config.yaml
arch: "vit"
model: "image classifier"
dataset: "scattered letters and digits in many colours"
train_examples: 97500
image_size: 32
crop_scale_min: 1
horizontal_flip: false
rotation_deg: 10
color_jitter: 0.1
targets: ["count", "largest"]
num_classes: [6, 36]
norm: "layernorm"
norm_position: "pre"
hidden_act: "swiglu"
mlp_ratio: 2.67
head_dim: 64
fused_qkv: true
bias: "all"
qk_norm: false
layer_scale_init: 0.1
parallel_block: false
inner_norm: false
patch_size: [4, 4]
conv_stem: false
layers: 10
width: 160
positions: "learned"
pooling: "attention"
loss: "cross_entropy"
init: "xavier_uniform"
residual_init: "zero_last"
optimizer: "soap"
beta2: 0.99
learning_rate: 0.002
beta1: 0.95
shampoo_beta: 0.95
eps: 1e-08
precondition_frequency: 20
max_precond_dim: 512
one_sided: false
adamw_lr_other_params: 0.0011
max_grad_norm: 5.0
max_steps: 23900
batch_size: 256
epochs: 62.8
lr_schedule: "cosine"
final_lr_fraction: 0
warmup_steps: 1190
weight_decay: 0.02
adamw_weight_decay_other_params: 0.05
Rows from block 7 of a small image classifier, named by matrix and row number. Rows with one number belong to one neuron. Each number is 128 + 32 x the weight over its row's rms, rounded and kept within 0 to 255. All counts start at 0. Numbers have three digits each.
After each neuron's rows are labels from the 100 images, of 14848, where the neuron reaches its largest size: "responds to" is what is common among them; "patch colour" is the nearest of a few named colours to the mean colour under the peak. Only what is clearly more common there than usual is listed. The data: scattered letters and digits in many colours.
# gate: MLP gate (model.blocks.7.mlp.gate.weight, 416x160), inputs 0-159
# fc1: MLP up (model.blocks.7.mlp.fc1.weight, 416x160), inputs 0-159
# fc2: MLP down (model.blocks.7.mlp.fc2.weight, 160x416, transposed), outputs 0-159

gate.70:160102130132144147130171164167072141166097117131095119140097164177200122156238170160126117187086145135128134129109107123122095172143126094133102137151122116052074106098088143131118105160118137169148084137180130112157109094081076128153143126169104178136145149127140159122139138109182097125168132082115070180123111119067117103103132087144096100132163163128144097134147141083129125164092090154063115142132153064151151146186154123115175163139101169221066114093128123158141175095104167
fc1.70:136142146086135168134128056195101068126110088127139096140113068079130092134103148136147106168113095112137088105165083136106181118108142132065169139162125128159143133118111142203161160116124140112137146130052188150130146126123144104107117108101094129105171121183166109136145163110087159166115099140057167152115177117125188083115155154119134143064147086188121119099140132208163116148143107131196159194127175117076183109162086174116120130171108126077076142141106108139159079132095148
fc2.70:106129123127156149165146099108063142176139089120106119162123119130115108215076147113096176148128142137100115091032161114118136157098197134097138122072148172105061150118153134180145126062064132138143085147156116174099128102145123122118106179179163085074135128178147129087132165115148126077117136155104163179150140113062133135144150101112156090141189160158120158068129124108135116143098154129097119138052110112159134125140094179146155123106143185105156087113155129093090223096121126
responds to: the character W
patch colour: grey

gate.274:121132113113153123116135107152134127139119101141134174072154145186123193133136102087113108170131132125138108159135132120130144142173198118098144132210091086194094152106094174127166141077125125149129155178177158138102149059075113164164168151134065153139165100123126000122150106152146119123091104092138163113129162134163099115170106156162155087110116146146189152167153141146131131174052128086171135151125159119123174150122156126134125120168160075140133079109158123065101095166126168
fc1.274:121155115151108193171190164142138132106118121100124116145169122085163085101154149194109184153100187106157096117120050112093115120128107129140087096099153142114198131149118072128134085183139125086115167108142138120150149162128099090132071085164084128081123177146132189100095172072101100064143087111139109120137076125126159132139116120079116157096156119148069105047090116100142127095155089183114143162124113110111079096143106190167127143120166139079133167151097095155115186104152175
fc2.274:142068116210109183150146124146142130102146147123139102136120088115145156173087134151172061100155139085150182130103092110118129127100103166118177093100100097082114080133154126207044157101148148168029122072125105128155160123165148171125158118142092137096134205131197210128123149159178149093164123120117056083119105119112180159125160120168109127107114134122137116097140121108149144111143113152105067074085137106149157145078150110146103122137107132178120124129081117139167120176137109
responds to: the character 3; largest: 3; the character 5; largest: 5
patch colour: brown

gate.278:070119161175118119187130082142152113079168120154158130081155143196127123083122122166086087157113099103137120080060093095120063137162127149147113184159105150175091165126116126143160149108126150167151191149095199097108150155068117115153108136051130150111104156140173132143145119114095151177125165146133130144167105146167115132103112119155110042099123150155149153098153156195103180135068057111111100126109089117176127119129153144081176110146187180136128120145120112163130167089164166
fc1.278:066074081139141187129176119096131124198054111079113119096174073111122125174144090145187134137113100098159159194107164142098064094206162135162111146104110053107148083104086141118129142171097130134141127157131126192192120168098145098098115124188150135142096064135158114133133124133074116094099106147169100085118127118112106107121154145138110139162114071136146156112108117115053151091133143140093140158161154151122114145106113129133168179169121162095081130097101083141114076145105187
fc2.278:041208105121170111143067122083140151131138168113171101141107190101156122191103114127123173138135117120108129105158126101192130108151164108129171069154128090135112163158155157047163133098126127196075131138145137123178104086099072154132153149078190084087061151111133162112134128119153084119069148118078124176143150124151099142154102057144115136111162172114126136158135152086155091149101115114107111152116095159159101060086104145142101082154144137173182080137097124161150140147133123
responds to: the character W; the character N; the character Y; largest: W
patch colour: brown

gate.256:097122105123086157144146161186085125078159107072079098126121145173123091062121118110140164170143151172142062090164076149104092131129072055098157146144117113150135102182096084118171163094132153104144123111112132108144211156123129097122070169137168115134154119112112124143115106104135154175113205123091154175108097132148165163114161167127062124116094109136098163131132107067123159071144148135172158156114164148096078130115123138130097138121082020098134142102149103115129052112109143
fc1.256:112130124145129086139090118113173163188143092161192131084169078072130101146131117112131132147099142119154106174130127136159105113157148168165077123149122079106099087155109116151071090122125129099134108118143097155100086082113120049158099107096090119131131152159159093104107121136140106149071104060153086099180113115089078144141132076122160105132207201163094112108088146163201107126143073103131097089160136167122161105136148133083161149156124198143110075078066165107075154136144085
fc2.256:134179177120132111179096139119146135094076113086116126068125207140109110097162155070145145168172132151164136182106111147152189069171072114108119065142125129118174134110152111068159060183090120133148078144120136136141129125196172119075087142121139132112138130143103101150151095117119125078173151176128163098067168115112168110140167118085155190124159096150135155133134179115116081163097150135090126098159155111156151083112166130120090182106109195137124103134097085133159170124171182
responds to: the character 3; largest: 3; the character Q
patch colour: grey; brown

gate.136:180145091135183102134081108086162110127173185169174130135084128166137112083135166105120141095135136120138142111165212142112192158145090127109215179057092132120093071096133140145146149082086083110131127142056075193085135161103186138126141151140102104144164109073135130183096139125085156192119117088132184135132111132128087109104116065122133076136108142115148146136131102158096131159099105155145080128109098123097164126089046148117107150107106116091153163154100121129181106152147139
fc1.136:157131109118130130141135070156127158087152145148169188090069142194098188151104176183103116111107096108147112100183100111112176123202117196087116090178077160083147089116112100135168125144110120124151143193121110172100132150165140091148101138091117129106139172181145142191134176124181119171127078097150187108104116091115140189136103122126071104144105153116140154124117126147076176173091150131152142149154085122065098101114129111114125169169100130157180095108104077117154107158127197
fc2.136:112169067139141141134153112120116135166094139171158014137157110156159164101127171160098148116088176131084113123088147168121150114172130114082137174138104069133063126093136142153131139095167119158152106111111142113140144188137094166096130120127177168134189156147093143218102132157204132080113123067122118095134137176085101125190088156118112117118134146146113105082109137144145083109151126135115133166177111062155100076189171103155114128093086123159090118137169119082102078105095158
responds to: the character W; the character Y
patch colour: brown

gate.112:111144180207147088172114155139147157185181115166109126165158117084093147081140146088154094167126155130088083127117085133106151106103133149135162129057100074098130155109142125119127093100047103125166134090138135148155099147122136100173092087124116158071143132152186130194084096114062170082165106080096114107144157143156178118159129127125119155119115053115129162098116100149109065125129085137162102125124189106151114136086189122058144145092084167122157144111111080070118153081137137
fc1.112:023153149124139116094175128105073090108161134123174114133127152138102172106133097115116135209095134126148178074101093100133126158129092120132084131057038109089128100149148168128152148154123081167135108157097142098147123086151151098142125152160128167173122114151220121149191042118077113083061134141143103175085109075136121126104135124087089102123122123150142168135134108114122131065129142166124147124100113132148165071109158086102131192107132170141166131151166151096187123139122129
fc2.112:139093146193100101130143154133126155153148112151170177113178120102130092092101154161133178161132171152128098142116135181147156090144235166174131127116104141103128171137066143145147116160121093123141153092157127105139191173174138142125080136090185176089158151133159117083160106161106150125111140129143076090149071193171102142134113113182160095147131157055129179132158137199103146165105144100106129114148146138146163040143117138148188111160110145084088135133188111146090100143157089
responds to: the character Y; the character H
patch colour: grey

gate.282:116141087118173098021167138135108162137155095108119187182114160125103125116081164130101100104168155070102106096120081151125187105134110101129092122160096165071080056110116139139155146207142149127166133144102152143086141106147116123107075110113105130152093185133104092103148141046123122096157103126157108146138142142103093140167106180098171122093145175066155103106103101148112084143162067159133152125101166139124189120133181153169141108112156126092137082177130152096117128046153141
fc1.282:148168127170164116109126187137078167131162066157085160173183123118141138087067152179116085126216096094131142139106098121124145107133087106101094142165115166112081139155132150103161076182162162139151136123097128164104143115130175130104091106122137173133112122128094167114125143112156126125187104162179155154151196142115169139127129140084078135083134173101110106102094095205096095141157122090144177133148130128148137142114198131166189122153143105057178093191128122125098070076155091
fc2.282:137103115115139044094171098112126120138163080145087143150143079095108099143072139094109072143137082131101149102119142131117169160140174199219137081131151182159177095097136123168150097114196167168158115067068095154117160191099134125159115123096128148100125134148068108071114117178167065131155120080167139103109127112129154117116146172176107131129141142204117144045083124155131141150114112149120173086096096146106165147090153102086131134147144144173112083143125106130089120119117098
responds to: the character Y; the character I
patch colour: brown

gate.78:174142136155100125110118159114141124126176091091104097146104120078145102158205163090127191068173148114098152093077202143142106134058125099137175131145056172082132088067130125132155113130116163083101134146147104106127095130082153137098190134106139091106128167089208095076137082111069102133142145172139139128136143079130129143154148181177167072138173130155137122126130139154203104088126083192153158118115155104113146137153136139171117084111110139147085150088109141120169131101141192
fc1.78:136077090155122171149102122108123100106140096180115160067116127156150066120141121120114133131142126165184134099094139126119096197133059083113140107072117101090096110088128139101147095122171166130089120128087116067134090198159164152130122076130155116089125097218080088120152148108167125108120126124106107138161138089160128148160131065155087084142158144210114155131110136123118136156102144147122187106120128176035076150132094161136094164146090122127087103112100161195145209140145140
fc2.78:132135113150067150161109086135134113107094121097080113102134172098160149209096080177078062138130099160145104087187163117120165106144069186141100153131111115150130126099153113175134126116149179150158098066097064126134121120146150067161128157167094143160093090163098204174090126121119139148163086152098094144108060141133170063157113148099149141085086166137130171170130124087147135152135152124048153182128104147085177143149102095139123110138183105142138135134103160156146090120081153
responds to: the character A; largest: A
patch colour: grey

gate.27:147146118113095152110149053152092119076155089089111137170119079150144065149128126122113115098137059123158110212093103115084176164117092161161139098131124075139126150132143145082169082100116116154104120110109109146101163126130073210091100172137129115134137096125153121138134178124136168152119162134195193126166148174123158195065153162149152073145130150096141083149079123153157118094146132200160097203164108152185105109111113152171112166163172153099140156134124178143106160146137111
fc1.27:131092135147135188107152120121158171115120162167071147149103152115106111071099138083166141169130130151160124131102091115194146104138156132131161121107069136139128054133126173107157190109178107139066153180117137121124099146141132128119149124167096141158105179126179095157132059183166078157194185114073143164156088122143113125167122161066130175132136141091095141171084150137155112140046119125118127126081104132104172098106041115131171158103112147108098063145136127084064162100133114
fc2.27:146108115071151084129097204091115148101162124160153081122134107098144140061160140186091179135109157075121083072166125130145084137131071148115106152119133147115121123083090182154152113120133145095159158099202057159152129098112123140082158137124090115126146154100138119132076125147129135138159096165104095119051149075133123106089142103144088157099129139199069096155194183118144118112165104206157104155123086129094125155108212110174126119156102124149138111144145188129139092071126117
responds to: the character A; largest: A; the character M; largest: M
patch colour: brown

gate.72:106116132169158093112129180124118125135152125111113119173106113178086130125132173207142185054178151108110151117130133094170103114095098167160121184146145096150082063167156104148133155104111147112105154147079103142084119132142154204160107146157053108132102117058099140171151164156127166096120129149119131138169103149099114181190139129154121102098171093102100126157107228171140102095157155082144130194172110090158149138119097110107125130108178106062124117133128057166123091142100133
fc1.72:130157095147075241173126128152141124108073155154105130085123177093168158151097125127194103139060106145155124161128127164099193133100170128115111088136057111151175176073095099130151115145124162156165147155161128075169150131120110108123180129091186107144156089190144138100121083109135140146102124144078129112102143106150131108083173110083118159179122164078137094126170090099155129115142109156112099075080096131106076129067153130170153127186126155181133128136164140112139161151120067
fc2.72:126084133127134111090165154136166125108135087126098142122133193085204108192052137116122101142064087086144077135140150136151125094106110100101102111129109149137114065071143117113166194125157152087131060105092122152137152136130075147127143134067138162123098116169099119190134146128173119126056172126134112100095151134125169069138124054145151164124165131153131106159182054133116140150134148085140144093143111201111100140156182117150125149077107090163176149140096159125064124123195131
responds to: the character Y
patch colour: brown

gate.277:163126158150121079174116091156066158109154114040125168160110105165105103138129128148131137122100057105098095126131173038137156143136051144092122111131123130113158126141133097142133103116135125110108122095084114172119119094119144149102131149096149087114094142149072145138137160108126128164112099096134136152122188163114200167136169172132171115099131154136179094121098132147092137127154113164187098142116128044187105129122092242131133130116060077111123123207148096113126126111121205
fc1.277:124177153115116116131097135134222175131133058119132121134131139152148150156094134158136147071107125166162136148106151175163099105109182144132134124087171180146099139104132124116149123113177123120073175132160155098145165156075144126170102113191147110144175126123158065125140102165138115131095211173123160111152089124172128049144118066100144126096099125147116158138181125107174171093090158102100131119136119128031103141148153050081109153163151159146115070115179163105088147140183101
fc2.277:112088182107123056091224181128140095165110144097077169127100128106157166136111184095091191142147093076134184118152124146167147126147098115034110099162160079127142074139149122152130144125097145170158160124119143116156135029082124161136184136119122157158136104161151097150128147131123162220133138157068132190118065103114116117128114100165148108127142143127157062119158122126082150179158098108103138163128123116163171125087079144154147123108117094124094132108087149103143129115102145
responds to: the character A; largest: A
patch colour: brown

gate.329:119128117194156180148109108085105120140117179145135123054117166151117085140118158116137149116121083138109129091123115068150115184147156079137127147107086172078145097095124158168195142124039115136167142104102139146102172159174087121049140194188134157107113134148127141128179146135151178162144094121164146154187098111131120144136092084149104137172086134108108111210144138113108135108104151166174108118118157142091139135091064226079097135097134101102098150179102116093151100151120151
fc1.329:113122094099178088166139147141168093175153140113149143167213126118150115116124109174154147116155143163114153187118098148093117148098126125124085127147197118153084177128120078132078071146136151086132085174137172102098144065080126179161121113117129086102138144110079078116125113140141082116149121153189143172122124142122170076177174110121127090140214155133145133073150197162099144169123140100077142152107110075103106126118171104135144174190128175162124099069098105113076099130125072
fc2.329:132106137119166146082144186120160094098145188107101153170140193120132121075065107143130131166158094117143168100114112099121060142127112105125112124131169061149139138090097079162085121137128144152147126144132151103187125081111126075156140149160104102154117108148142129072110083133146152172175127135070188170130098131165115101163191132189132100136122094139152191117084141143119190128137094116064080107119143130097134074030119150083114077162143131117119142126131084094171197132063108
responds to: the character W; largest: W
patch colour: grey

gate.305:089137067127102046078140097138083148119138162114109160101108126130180115139098125071063153136182193154067086154140207117150161165100107148125133115143186127098102084162140215108120151131106099087134085076114128152141113178129136147184148089112183124151127153115183137101118179149082164109060172114116087097085106148142133101145147154146113123135096135116097104098129139127161118167097126165104114181098129138088142204138109117103097116088145097080154125134127060155092109098083124
fc1.305:104094129113119097101106188139136143108100145104118104112132127123141126185102122104118117110149161136181140167164190101081144125171184114158148126128115096076207111113075116057173107108134211153122117117132137113122164141119090147138151091123151177120092126164183150130178132088126120136085124125104130128132049094208091113183111117105133167162129157100155164148136119105179132142059114116139187120090156120129141079083106085121056134124173082151193137092091096175098140090182183
fc2.305:089113157120144091113163154168145104103127105078134117171166159197112101115120166160031136128117161176155064116139094107148127097125109123161204132172085187086139140161138103142099115083155112137131157190159114061122149115121149145109132129146058069174120187151085122125214140076156117127094172109109127148128146130147119137139134147099146111105152115185122071055144136115144150105118208045166081132145142165119070129117140133123072125111146108167118129138095109113131170128104113
responds to: the character A; largest: A; the character X; largest: X
patch colour: brown

gate.178:147112120086162103130085103064169136092117137125159058148130062090139091124096165088140140119137164050114173103152172136111130137116156107159101158183141174092147148164076137133154134114158168131045181104143125131118100136114136121112052120103127136103102084158096127162187114191112141112090151227104087131143147155140141188161102165108131135130090155166144113109062130050146132104182112103157142162162192134130151143123136117104101101084097113183122136119090081129169108166144124
fc1.178:173171203151072130123140138119108123126101105087110120191109120113112159111150107174101188129072187117162104095122143170154166157151105138110125102122092120132167107108156032189111092087159173134093120110141184086095157180149116179148133104078107047131158138157133112118191120099146104098161083110113135181114178061155107106172108083086121143121092066107171095174100137086147092143099165140099096140135113127096105126111136130140160116160170092166132144074165128137153108153133082
fc2.178:090162108102081198100121172159158140107105185121070106109165111128123143136127143159154109120123197122113110124106152148056093132106156106117125079122165141103120062093107116186134110123107117155116188137072100143132122141149105068165152136131179205184156104162118174181125125182103138152119122146128178197136079052191093101117123086061168110125123104137122075137153161080168111144136116129150119105119164076124130155092140110200121148125169141165062124159109134140120128120088089
responds to: the character 2; largest: 2
patch colour: grey

gate.387:120192153064180130130115191103116167132113138147105090138137061123117095129146137130126165138196110176100165128121096103138092105115104087159126153080089110105133101092101158103102136087103139152103152175174082133168164079110065113116102166150195161146141124172148168185071142130124174076161194119115071130183168174167120135159090201122121138154145139138137106136152143113133114154127091113120065180133164130181104123133140107098182183068114138096146147099123102107105132071114078
fc1.387:150168151115105145096154140124090131137136100135066150137164090110100202161126139193102217156196090142082121130149084116157081093180120136099117133113149108125103151169125161152097147182152145156100116163078164079157160116146074128085170158133159179123086125119169155120104129102123080113119086134109074130163164050109093170154157133151034105173143171137099102121062125112199128107117177157106116166143126102110140067115129133124128140164142114066112087155092100123132120144096125
fc2.387:159077171147071120152134127149126120074116116096122105149157114121177146115125144157095158110109133123150136127117060057074094108157196156098138126138136110173132158084095135106098114147134130132151092154182104161163112140102126118163146104122193172105106164097154130182178111146177140105165092120120114106170165122128163120078134109120142198039150140178108064073112164115098110184133150171136105106059099119063131132117148152163157109147068168154127056104154114159170148091119193
responds to: the character Y; largest: Y; the character L
patch colour: grey

gate.368:135135086171095130102080133151091126087103074134132095128114062087157172139118139133109186158140155114150131126053147166101163116134136155115129191145135102094119102122143065114167097115159170120142113156095168142118161113091078158149088106140128131128144103157088182166126119160109109076196189127126169166148164116066129061149124199085127141173101127169100167036157126098110142082127073120126133152116125112071132142176091132185117143097143092152125065126125058096134108165094119
fc1.368:074134128157150141096139110122190086180131189098109139072171109081115107142109124141152059121074111178100085083133155101201118099120087089120141164078179153114131110110105146145150089175122090138132118133141162128064132093141149065093139105145099144168060131091117100088105107105150156177118089141154109077138143134076154156170085096098065117093123076069185111126127137137168059101112043119116163101133171141118109181159165142104141139159107172114134122150157140083119137124134099
fc2.368:121143144114140123121179129122081145092069065158174185118137169086156154153128135176164102126150054079140150139208101155138168110147107099084156115163114127126095092133141119157113216131175132092139070115113123096107095140122134128123065167085118103108112144116140053165115135076180102128108081110165063133099131171150092135141169122078128106169184141101162147106063112168130125143139145113118168160081125049134161107126139101168124097109130125084114104132065177113172102147126171
responds to: the character 2; largest: 2; the character 3
patch colour: grey

gate.173:164120086134197086137105131145112127117084167110110147117167125121098146176087138165072153146063139140183120108115144118136162137120159127122193135147080162098143102070138221124090163139176123119146166110098129105094126190152136107103079134159085125121112127114104114150136097148073118097113066127175132097148131145086080164105083093128123119105100100110093161101100141109104127084124082113071071184147170058088131142099125133069126117079055110128175108085065168109139165180107130
fc1.173:115166132072123131116129080129130136168162111113093128126092112154150160103104113109133143161161154113090105215115148131118138097182160155100113127138146118134158132121146064162110174070118143154102086138127148158107138114047129134131173142112177166081108147152174119131127134103172112173092112076118097138074060154108174024132107152142096110141166132132147113169182145137121169106096145082119156092112058207109094035164096090141107113154178148129099144111111133109131058108118177
fc2.173:121125145141186139097149136179132104110156121119093109069153153067078104152141119149097131069079122093124103068109142112139102096182091155117139119147124097127109126096101092148147143148072182116164140152085121061127123117130133140141107135092107135110195201175168158175090162135074136121191152133105091179132156070109106177206086110147158108128221096147163073126075137096147090133103127157128084129162164145118102120065108126141156128151102184139119107166092118115124175136125064
responds to: the character W; largest: W; the character H; largest: H
patch colour: grey

gate.229:118101149058139113173088131132132139116128152130184098158124111179076088168110126188068105167162151072127120173161118111156190099149196119162107121139120072111142100123189127124141114146110107073158107116115141140139130154073183118131092114097114095163148176108158080106124094098097109163174157103154105175101150130057127115137082184108122145100093082119124155142172142116149144150154125077076093063155196180109062149127172097134142141131201107155138156125166075121176107135131122
fc1.229:160161129150134170084121120075112167080112159170100108146172162043205165109159119137133143107163082157136076108121144115081138100162135152155177154119147140071131170222145092151131118118129125143138096077111103103112133040178165091096127137116120143129090134125157164095129147120128194128170101127134152127108082161109131084096130132150127127072118171130104154155138151067091147141066095170170108125093171108144170097122109118090112161083144161085088099187156142101176173105074126
fc2.229:107189107096125152084187106090122145076120101165111176160115109096088181161182155150114092168158123093097124137156159151127105124151138106121115113124099071124087116129182107204109119052176211072166148139164121091120123116135125082121101171133149117103130123123172165134134124104192105140170143117188146123115142145070118139134185103162106060121125113185092060150156108132151131146163134092107125155131140116122141132074168119182089118088191179108092139175128080090149163088124165
responds to: the character 3; the character 8; largest: 3
patch colour: brown; grey

gate.181:149133130168080095136123101164137130105094106080138136128089152156145141101146137134091118128151143128138134119030152087139158087081105112104118080131103142143062115104191092124163115070126200088130170111047148097132123106138080134083144097164137120134099115136097157100071193093186183112143142150170136111167091168071144133139091102109154137127149192122161144145119165187134115186088110062077184177142120159031128149123088153110145124138136146116127129108147101121122193147141107
fc1.181:126149193127121136159156116079115133148119141136120142122170146162096105041094116154141116173141114119099121138163143115167098154097051172052142153138117127106136121111089103178093130181142090176204092102192086088070179164162149068127099113098109141138161111132108198176135105159128093088065103182144123143106184141139125150166146104082138175105116086158121106066093142130103097132138098180145088106164090103182127146138115131098162157137104151187079114166134159139139113105158105
fc2.181:090142106116166134083073165024155152136109156148125093072149145082077130117128125128184106152134087111127159142206154100101128122110151203121129101116127158147145083145115155149101068127178081166132099094113167131173146140147150138090121158124128128119117192172110070133109103121148129158137075121147104137140151152086090163115128150157120155148101078081144159131124088071142229117158165161138125109071142062121165152075178134118110098160118145074128151107188143069110119102094128
responds to: the character 2; largest: 2
patch colour: brown

gate.370:141187133145166115102080103137111181108149188128154107107168110092122151148124158178082157107197095138145090134155117175127117145090145135170134148083128156087162174125178120135108108145133197107119130126107082078159121092148133128169190108129162133091055064203133126164102138048193100179125182133075106145108201107126101086149181134163095112063119176117133120118115151138100120107137134142130162104110163115149102076114164124158092135145163134108113106089151148153098118065076104
fc1.370:121093119138160138089128151162127172170028120135123137155152105144128167099095105099122182169176117129137088127156059124153125109149145090159091128133163127160177122143103143133130171105058195139119171189114100161103101090161040101126125138117147102100112140138211120106083148131115111190150171081099096123119098103148095159186137152093149141154116132145117080114093100144103146148114113136027114074154127138197095113109111063118149123133126107087133126109147126131071093110113054
fc2.370:109192195167164108173151105135156088138055131131136074186131213165103109096142143163104130127170096094125146118107151083121049165149162146217129098110115136115109136116101156089100106155141153152118147151114094099103123126120139212160127167113126113127156180138132125203141108157129124102126109141177136100132140144103111119185137128135159124119165134151132120090091078219134100133181093151105112121114137105149137160100156142112116131124069182143185091082169058092081162150169133
responds to: the character Y; largest: Y; the character V
patch colour: brown

gate.18:117156096157150198083056152128150089137088111143119170110148191109143160085111172188132154170112125094097161078156115114163143173093070118125190105120093130120187079168098095206103179096181066103129132141162142131110141093201208114136107129094114136177125184147107153111125075132132164139164133126192160127144124145122114138132153132135122102162158103178093146093166139124168130112101141096103071121082086168132058084117126153121128088126138118101089137118141179148152092136135109
fc1.18:132135169135160108147152188138134099156186175124129114129115114120159116142135150084116106073142122110180120215085149128086132110176063095178086130144162156100082114173149138080117123127098161121115144071073074137099142162153118168112141175164088106064109071102122181071090127134132095144135090131111122111130177092103186155142115119155151081153097101108105084166089132191145134119124102088162141125193166131160196149106123146060115133131093131113128113111144074134145119190112203
fc2.18:189169070137054158109133148137088174105186104147131114141102176129139084128157076152133143107164124107158154088120113126125102133021125148143126108114146169129118127113172124114077087118133149110095195046162126128086127110138067135092134109138129132136122182126131122116088151137077127176130112098102212095179107104088082083094123047110147102092140129151125150103101078109126157141096133126183098141079188128167127161138115105093163112173159166114134163089160129114130070125080167
responds to: the character Y; the character X; largest: Y
patch colour: grey

gate.142:128152149187128148115131120088101187133138116147099088129126203075163082148121120132142128155056140065157106126096138131081083107131141164158120192048081113156122112132165200133132148157151138129103104098130140107118182102129146130080129133105054140073128087118119169147127145083142131115122155111171169073209157145136089142171056119125143103144108144108091157097130148025120086163104097107138122164107109165144104101079109167155161125157157075095145172123103105178164130120156120
fc1.142:162193145200195065128134180168091163099086144163136092107105147154147148116133133121153176124063144129172140146160159138118119107111118121143095140049107155167161066168163143149107121140125167145098119121133081122132141110135113133158073146158114098056128076118158163186156211080130119092072170090126156123188107117105086131112094108128143171100141149091072074087155101071143104140111082134115112127159124144124126148107049172132120136119145107152143123113095052144123110106182141
fc2.142:130136134122122127169167128132136166118176134093143082121136093114109148123115145081163162112137117130156135152119127104135108153121130121203176175110117100135117129058092151077200160162073050168087111130133094117153045083128058106151112147106149105117039086071194086133142168107116121096099122114183142159161082130169128145125116158173171156096105099140138136141116171124147143090095225111145137111146117144096127152145121060097148140095118103132137186170116101170158169073102124
responds to: the character W; the character M; largest: W; largest: M
patch colour: brown; grey

gate.194:111191121152188123128125059181092111120125157112107102111111164122082104138170131108060169124149134032142115161127185112089173150111112116210096160144151103116123129094117115151112134093094147129141072134101144148142177083060055135093133145137117129129166100123078151086111196161077138090136162129117124065096095105085084177130180095109155130136145103139118134125087109186106108204118114113143140143145167179159080140108131130187097103125134140104119184149129130139120185148125078
fc1.194:132094155127171158193123142048110088110123114066136136084169112154127074148110153139139079111104097166094134103156151156120162095166069073103105097122172111133112162156144119148112104153111078089163154131163105149097162100129151163187095087137121085171135105142148133160158117133164137109137084072194188119130127210145133114079087098070094113053121136164173128156122181098078133130124143160134162147077132083121087158076153144100172147160128166136083141161106109164167134157165166
fc2.194:139091114117153079100153109145132140064131108159160157101139147118127061134080173126134087126139141167156142127133117124122237137112196081093173132108114044112110139179166099109193110143123171120162125155125139114109132141081161099132120145163097153101163073107040208104160108125095179170188155103145131132146125130104162167091087138099106165126143141112157115139144112155109154178171160101154062146094142109116137196112095112128141115129153057083126085120151119076176128119143106
responds to: the character W; the character M; the character N; largest: W
patch colour: grey

gate.21:132092186153144057115120173145165121165152129114127159081138109171211110136137097121141144175165171120101145082187112131154156103173125129091100135149138166143102155083099118151170121144131032147171088216097036079147146100139176161140129097086117115144153105143135150185163078138129098118062131161166092082143134116126103167133130130052121178137099112100171135122099163132097111183095147127112138111125126077172130093118176114082115158126095156127123149112181141124169092130137129
fc1.21:092064091088120126112153088103148144125163118077159153151145107170151111173106098145111079118112156177092131113162066072119073120168174129157121162134099116154166168092106074094130182163129116142173146136166116098082170078144146106115126159128137105119135093063152071161100104149112147136089166118124104080083173154127070089157174126117150163103161154114138088112076154191078116143145115122117128085177143114223150124125166107176150131186145136153091166140097113111206102105135159
fc2.21:128125070135099150180126109196055097162188106142099157164124129140174073171160115154170106073089117113099110154120078170136197137136119124185050153118159104105137124155097073123155106091138162128204132139140083112097170110104056158088099164169102172115095076117138113106118124123115080130142062157190107160097116147148140104139147157119142112117093100111151108103102181107172106135131163148121081115165093138125100160104106153121131075140176106205120105116147131180121102074119128
responds to: the character 3
patch colour: brown